From a checkpoint of a small spectrogram VAE: encoder arch poolformer.
Rows from expert 6 of block 3 of the encoder, named by matrix and row number. Rows with one number belong to one neuron. Each number is 50 + 12 x the weight over its row's rms, rounded and kept within 0 to 99. All counts start at 0.
# up: expert up (encoder.blocks.3.mlp.up, 32x32x64), inputs 0-63
# down: expert down (encoder.blocks.3.mlp.down, 32x64x32, transposed), outputs 0-63
up.5:50 68 55 44 39 50 67 63 76 59 38 50 40 49 68 36 44 37 65 52 55 60 62 38 68 46 25 60 69 67 62 47 32 47 50 54 52 55 61 35 72 51 45 46 47 59 27 35 52 55 67 27 65 59 45 48 54 53 41 55 50 46 57 26
down.5:49 48 72 31 47 45 37 60 36 54 52 40 51 49 66 35 66 47 60 58 46 57 63 53 60 50 57 51 74 75 45 48 52 48 49 39 37 43 86 36 41 35 52 50 33 57 39 37 28 39 64 30 38 50 46 59 52 59 42 52 23 55 58 59
up.6:43 58 43 59 33 66 56 39 59 61 53 49 43 52 67 58 21 45 54 48 39 62 33 36 53 32 33 62 51 28 59 50 51 40 56 55 58 58 39 26 58 40 52 48 47 15 65 58 65 61 35 69 65 49 53 37 42 60 56 32 38 51 53 51
down.6:41 60 46 32 64 77 40 56 52 55 80 52 72 37 22 76 58 49 43 64 46 49 55 66 73 41 54 45 48 54 50 70 47 33 51 41 49 53 51 39 56 44 49 47 52 58 52 47 38 49 72 53 46 28 45 55 36 37 40 49 49 30 52 60
up.7:45 37 44 35 65 44 34 56 24 44 48 50 45 59 23 65 47 52 50 55 45 42 56 70 63 41 77 53 32 33 48 45 81 55 58 49 31 47 44 46 21 43 45 51 42 50 54 49 60 63 42 74 50 51 53 62 38 63 51 52 48 47 50 68
down.7:36 46 48 40 46 34 52 74 55 25 53 46 30 45 51 47 34 35 49 49 55 50 49 47 60 49 58 44 15 35 71 47 50 61 52 57 51 53 47 60 43 57 55 63 22 47 63 61 71 47 43 52 77 73 51 31 52 42 66 53 63 51 54 45
up.8:51 46 75 51 54 51 53 32 60 27 31 45 61 43 72 51 56 67 60 43 45 40 47 55 43 66 54 38 72 81 39 54 41 42 45 47 60 57 53 75 47 66 41 53 61 67 31 42 52 42 64 36 52 45 51 63 72 64 39 56 40 56 48 58
down.8:73 37 28 56 61 43 56 59 53 46 50 52 38 38 51 55 48 50 36 39 51 45 42 42 38 59 35 57 30 34 59 34 59 41 47 46 46 38 34 58 42 57 73 65 40 31 48 64 75 52 37 61 58 55 54 39 62 53 53 41 80 66 48 76
up.9:43 55 53 70 58 54 49 52 54 29 28 67 35 43 37 42 65 43 61 52 59 60 57 44 59 48 47 53 45 37 63 50 65 46 47 41 42 44 40 52 66 50 62 76 48 65 27 36 45 51 47 59 17 55 55 12 60 57 53 61 50 41 57 43
down.9:63 52 45 69 44 35 40 31 48 25 23 48 44 72 48 39 76 52 46 51 72 53 49 38 38 69 43 42 55 56 58 61 43 53 41 63 43 66 51 67 67 58 60 60 62 58 46 45 43 48 49 37 46 54 39 43 61 62 71 52 77 63 46 52
up.10:67 57 64 22 38 47 65 63 41 45 65 56 59 39 58 44 45 57 67 46 53 54 66 59 45 55 42 55 52 61 56 41 46 60 53 53 55 78 81 33 43 63 42 45 49 52 35 53 56 54 79 52 56 50 54 45 65 37 42 45 22 25 52 43
down.10:55 47 78 47 48 55 43 64 42 60 55 53 63 48 43 31 53 50 70 52 51 47 61 51 53 44 67 54 48 66 43 52 43 74 49 50 41 46 68 58 48 48 50 40 06 52 41 47 38 47 78 39 58 73 50 65 52 51 41 45 37 33 55 29
up.11:55 34 69 48 52 55 33 40 58 20 32 58 64 41 70 38 57 65 52 43 45 54 53 52 37 70 54 58 49 66 46 38 51 53 62 26 67 44 71 51 51 49 56 48 66 59 37 30 55 43 76 39 53 50 62 59 64 59 39 57 40 69 44 52
down.11:56 48 61 58 75 51 66 52 67 42 44 52 49 48 72 42 33 44 56 34 49 51 47 50 35 47 40 54 51 60 49 31 64 27 52 56 20 41 66 54 56 64 61 55 57 39 24 34 64 52 61 65 66 57 46 49 72 58 43 47 75 55 40 43
up.12:48 42 52 37 47 33 63 32 61 64 49 53 72 47 48 66 29 63 30 52 33 53 43 61 55 47 63 60 65 55 38 46 55 32 50 49 60 56 55 63 34 64 46 38 59 55 58 54 65 39 54 46 52 36 51 78 50 15 34 47 59 28 48 56
down.12:78 47 40 70 60 51 50 53 55 55 46 64 39 33 51 24 56 58 33 56 55 53 65 18 64 47 49 60 36 57 49 54 54 49 57 43 71 58 22 36 76 41 66 44 65 58 51 51 30 61 54 52 42 61 61 47 44 46 46 52 40 53 55 35
up.13:50 25 59 60 34 53 61 42 78 62 39 56 61 40 53 43 33 56 70 59 40 62 49 52 53 53 44 60 81 58 48 45 24 68 51 33 67 26 56 60 59 55 60 51 47 58 49 70 51 50 63 34 50 40 66 41 48 41 43 55 45 34 51 51
down.13:54 59 50 62 41 67 60 39 60 64 45 61 39 29 62 41 31 40 48 53 44 58 44 31 56 40 45 56 73 33 73 54 66 50 49 46 37 42 49 43 71 50 62 55 19 40 55 62 51 54 37 72 51 52 72 27 51 44 51 46 42 33 56 39
up.14:64 46 37 65 48 55 48 47 79 49 69 48 42 53 82 43 40 33 29 57 60 48 30 29 34 73 46 48 38 34 56 63 43 47 46 46 53 34 43 70 59 50 47 68 52 51 57 45 49 37 62 43 63 65 48 33 48 53 68 56 58 60 42 58
down.14:24 36 60 30 47 45 53 69 63 44 46 60 54 41 29 70 47 54 67 48 38 49 55 82 52 45 48 48 53 51 58 42 50 41 44 34 59 40 59 53 16 56 50 51 52 69 43 25 60 51 48 60 39 64 63 44 56 59 35 52 33 40 42 55
up.15:38 38 48 53 49 53 48 61 74 68 57 48 37 54 41 72 46 32 51 65 51 63 53 62 62 46 52 57 50 21 61 51 41 44 46 47 59 34 38 50 34 56 49 76 42 51 52 70 57 59 42 44 46 56 54 10 34 63 57 52 43 37 50 69
down.15:38 51 46 76 40 41 56 32 47 67 26 58 47 53 36 69 40 34 44 49 44 50 40 56 55 37 38 64 76 41 51 55 53 51 46 51 36 44 56 46 47 61 47 58 46 56 73 66 52 47 23 67 37 26 58 34 59 46 59 54 47 22 50 51
up.16:33 26 48 36 24 44 62 43 51 37 47 42 57 50 40 44 66 58 52 45 53 50 61 51 34 52 46 45 81 49 44 45 50 78 37 62 50 46 76 58 55 66 56 40 38 54 66 63 47 42 65 42 77 39 51 46 66 44 42 52 35 34 54 37
down.16:64 51 51 42 85 28 54 69 34 37 70 44 44 49 41 44 41 33 32 39 69 50 50 50 48 53 56 45 20 49 55 51 58 37 57 82 43 59 28 56 59 52 41 54 61 47 63 60 60 49 68 59 58 52 43 57 45 47 55 41 57 58 37 50
up.17:54 44 74 54 43 52 44 46 70 49 19 49 40 52 66 25 41 44 58 49 42 65 62 44 60 57 41 63 55 55 63 38 27 53 64 42 66 43 51 45 55 55 46 64 39 59 23 34 49 57 48 39 59 67 59 21 54 66 53 51 43 38 41 39
down.17:38 28 67 52 59 65 55 47 42 45 36 44 59 59 76 36 61 49 66 45 52 52 58 58 40 55 39 45 68 77 35 39 44 55 46 49 42 61 61 57 33 62 56 57 66 57 34 26 29 49 47 43 46 64 45 45 63 66 61 49 41 65 49 77
up.18:44 66 55 30 60 56 58 53 23 47 83 63 63 46 27 65 60 54 32 49 61 52 65 69 57 38 40 55 41 51 50 44 62 38 50 52 41 49 53 37 46 45 48 38 29 41 51 47 53 60 43 62 69 43 50 46 46 17 46 47 53 37 64 66
down.18:65 50 47 31 53 29 47 67 51 67 64 53 55 47 41 43 31 48 58 60 50 49 43 33 58 48 61 45 47 49 51 64 51 67 52 55 41 44 50 39 69 35 49 35 54 32 62 53 65 46 59 62 73 61 49 75 32 43 34 50 48 40 61 11
up.19:46 53 53 68 51 71 39 53 72 67 52 56 40 48 69 64 34 38 58 45 46 63 45 47 62 50 48 57 34 35 72 54 41 31 59 43 62 36 29 51 54 40 46 52 68 14 42 51 69 56 56 58 35 59 45 46 30 69 51 44 50 57 44 39
down.19:43 51 41 63 55 80 52 35 64 33 51 53 68 44 50 65 58 58 21 45 36 51 49 52 57 34 52 58 47 55 52 56 58 13 49 53 49 48 67 42 42 49 54 46 72 67 48 45 54 50 53 47 23 22 44 54 53 38 51 49 63 55 53 70
up.20:59 38 67 58 59 44 36 60 40 33 10 50 44 45 65 29 54 53 45 45 47 57 58 54 58 49 66 55 48 70 57 41 56 43 66 34 52 35 48 52 46 44 51 52 64 55 35 19 60 55 70 46 40 62 56 75 47 70 47 54 42 61 61 49
down.20:52 27 43 53 53 43 54 45 52 27 30 49 40 61 67 41 57 67 51 44 65 53 58 66 44 55 48 57 26 50 53 31 51 53 49 59 44 67 55 58 18 67 48 54 50 55 43 49 48 55 45 40 66 65 48 49 74 61 66 50 66 71 49 79
up.21:56 57 67 61 63 43 57 36 26 59 41 63 64 47 17 60 79 60 46 52 41 45 57 66 45 56 58 44 60 56 42 51 60 48 44 50 46 44 47 40 33 60 61 42 56 73 47 47 43 48 41 54 31 30 57 47 71 28 34 57 47 28 52 47
down.21:49 51 51 35 70 30 31 81 35 40 53 49 51 51 24 54 56 70 55 53 61 49 52 66 58 57 63 42 31 51 24 52 56 68 53 50 40 53 29 44 36 40 50 53 53 53 49 59 40 55 43 46 51 53 39 58 40 57 57 55 30 73 47 77
up.22:63 55 45 38 39 32 48 45 56 42 46 51 61 38 63 41 43 47 44 46 31 54 33 47 34 45 57 64 66 41 35 36 76 57 66 37 50 52 61 29 56 34 73 46 49 68 71 41 37 58 47 51 54 43 68 54 57 42 52 56 54 77 26 66
down.22:43 43 59 26 43 49 49 53 58 62 66 27 69 62 68 62 46 58 34 47 49 49 40 74 33 74 44 44 43 52 38 51 31 47 52 57 52 34 40 79 47 62 37 63 46 51 50 41 56 52 62 37 66 62 36 43 45 53 46 49 45 56 26 68
up.23:56 40 69 68 62 47 34 36 34 28 26 62 61 45 47 58 75 59 38 56 42 48 51 63 57 52 74 51 53 59 43 51 65 42 51 37 59 32 39 45 42 55 56 55 49 73 33 34 40 50 48 51 33 44 55 56 60 62 47 70 38 58 50 76
down.23:52 44 34 41 69 44 44 39 50 19 38 47 38 43 40 42 51 47 59 41 62 52 60 62 47 60 40 54 29 27 69 32 59 52 54 44 38 42 32 61 39 60 56 65 32 43 52 49 54 46 46 68 69 58 53 26 58 52 56 49 63 67 38 75
up.24:59 70 16 54 38 44 60 56 39 74 75 57 49 40 39 43 33 46 58 37 49 56 34 50 42 42 36 65 52 40 43 53 66 60 55 40 46 51 57 43 48 41 55 40 57 44 73 52 44 61 42 84 44 45 58 66 53 25 50 45 50 51 38 50
down.24:67 65 46 50 24 56 41 44 56 55 54 46 62 54 25 58 67 79 54 65 46 57 41 47 60 47 55 43 39 50 53 61 48 50 50 40 65 43 44 44 57 28 61 38 59 50 57 50 57 39 70 34 38 44 63 63 33 44 31 41 46 27 50 18
up.25:56 27 56 76 61 61 46 52 66 55 37 73 48 39 70 35 44 47 52 53 40 70 60 53 63 44 51 66 63 51 57 38 39 36 65 33 60 38 47 33 47 48 57 60 42 53 34 33 49 56 45 40 52 60 57 14 52 41 46 65 42 40 57 60
down.25:40 38 62 59 44 42 64 34 47 48 32 41 57 59 46 62 69 58 45 42 62 46 50 68 31 59 39 43 74 65 36 39 43 42 45 69 52 77 53 65 34 70 51 62 81 61 52 49 41 45 56 48 42 42 46 44 74 48 51 54 43 59 40 64
up.26:52 61 58 41 46 47 36 40 37 38 42 51 69 49 66 52 44 64 51 65 31 47 31 53 24 54 70 51 52 44 37 55 64 56 56 36 69 37 60 36 59 43 55 37 73 51 61 55 50 45 46 55 52 42 57 65 66 73 44 55 41 77 34 70
down.26:53 58 56 24 56 47 34 43 57 43 50 35 59 71 59 49 48 49 56 53 63 41 60 56 57 55 50 40 43 56 45 53 50 58 45 63 34 34 47 52 54 41 46 54 50 51 28 13 42 43 59 53 59 57 27 46 53 58 75 48 80 80 46 66
up.27:59 44 60 48 47 41 51 57 73 55 27 42 35 66 60 40 58 41 51 74 54 42 62 53 64 45 56 45 53 56 66 58 37 57 46 52 46 49 43 47 39 50 38 57 41 88 38 41 27 36 55 32 28 63 43 44 59 74 57 64 52 36 66 52
down.27:59 28 47 60 19 44 40 47 37 55 64 41 48 64 67 42 63 38 66 51 60 52 63 48 49 60 40 50 69 72 47 52 23 52 39 59 79 48 56 48 36 52 39 47 46 62 50 42 39 45 50 34 34 62 27 32 55 53 50 45 40 33 49 42
up.28:69 50 53 33 29 41 41 52 55 61 51 44 64 48 61 40 41 54 75 58 33 48 42 37 37 48 64 49 72 56 37 52 55 74 54 41 62 46 73 40 60 30 62 30 56 50 69 52 36 39 59 31 54 46 60 75 41 48 55 64 47 63 47 46
down.28:74 73 59 55 48 39 49 50 53 54 60 43 40 75 77 44 50 39 30 47 61 51 41 28 27 72 50 42 52 55 55 53 45 62 41 63 54 45 50 69 71 53 36 53 47 42 48 49 57 49 63 43 62 63 36 41 49 65 52 46 66 66 38 26
up.29:56 40 58 42 35 27 40 55 73 46 30 53 60 49 53 16 47 51 70 44 42 51 59 52 52 42 55 52 65 56 40 40 61 51 60 42 43 53 54 42 31 54 59 56 66 56 59 29 40 53 50 41 52 67 49 70 62 56 52 54 31 87 42 60
down.29:62 29 57 29 47 44 64 43 49 66 38 40 58 64 44 59 58 60 46 34 64 51 50 53 23 62 40 36 50 53 37 39 49 59 43 72 50 65 50 80 48 74 30 54 58 47 36 50 44 47 62 69 70 49 35 55 56 58 57 50 62 65 38 49
up.30:49 44 36 54 41 41 67 55 75 67 60 55 60 45 66 68 51 42 10 61 54 46 44 53 46 43 62 49 70 53 41 64 41 43 32 63 44 35 60 55 57 62 50 47 60 70 65 59 41 39 63 37 50 28 42 47 58 35 44 58 42 36 59 61
down.30:62 47 47 55 83 44 55 70 45 46 52 56 36 47 25 53 66 24 31 51 60 52 55 65 59 44 53 48 29 35 61 61 59 33 47 63 45 43 24 55 33 52 51 58 37 73 56 50 34 50 38 43 45 36 44 37 48 37 58 54 53 42 52 66
up.31:56 49 58 39 34 42 32 53 59 42 39 42 55 39 65 39 27 54 59 69 20 56 46 59 55 28 67 59 45 46 45 45 49 55 76 45 58 57 48 07 48 34 60 40 53 42 68 46 56 61 47 56 46 50 65 61 39 63 45 55 51 47 45 56
down.31:33 38 44 29 58 57 40 49 42 54 74 44 70 57 43 71 53 60 49 46 62 48 54 77 53 64 48 44 25 49 25 39 49 44 50 63 67 68 37 66 34 65 41 62 51 55 48 40 50 54 45 38 51 53 50 36 48 40 54 46 59 49 39 82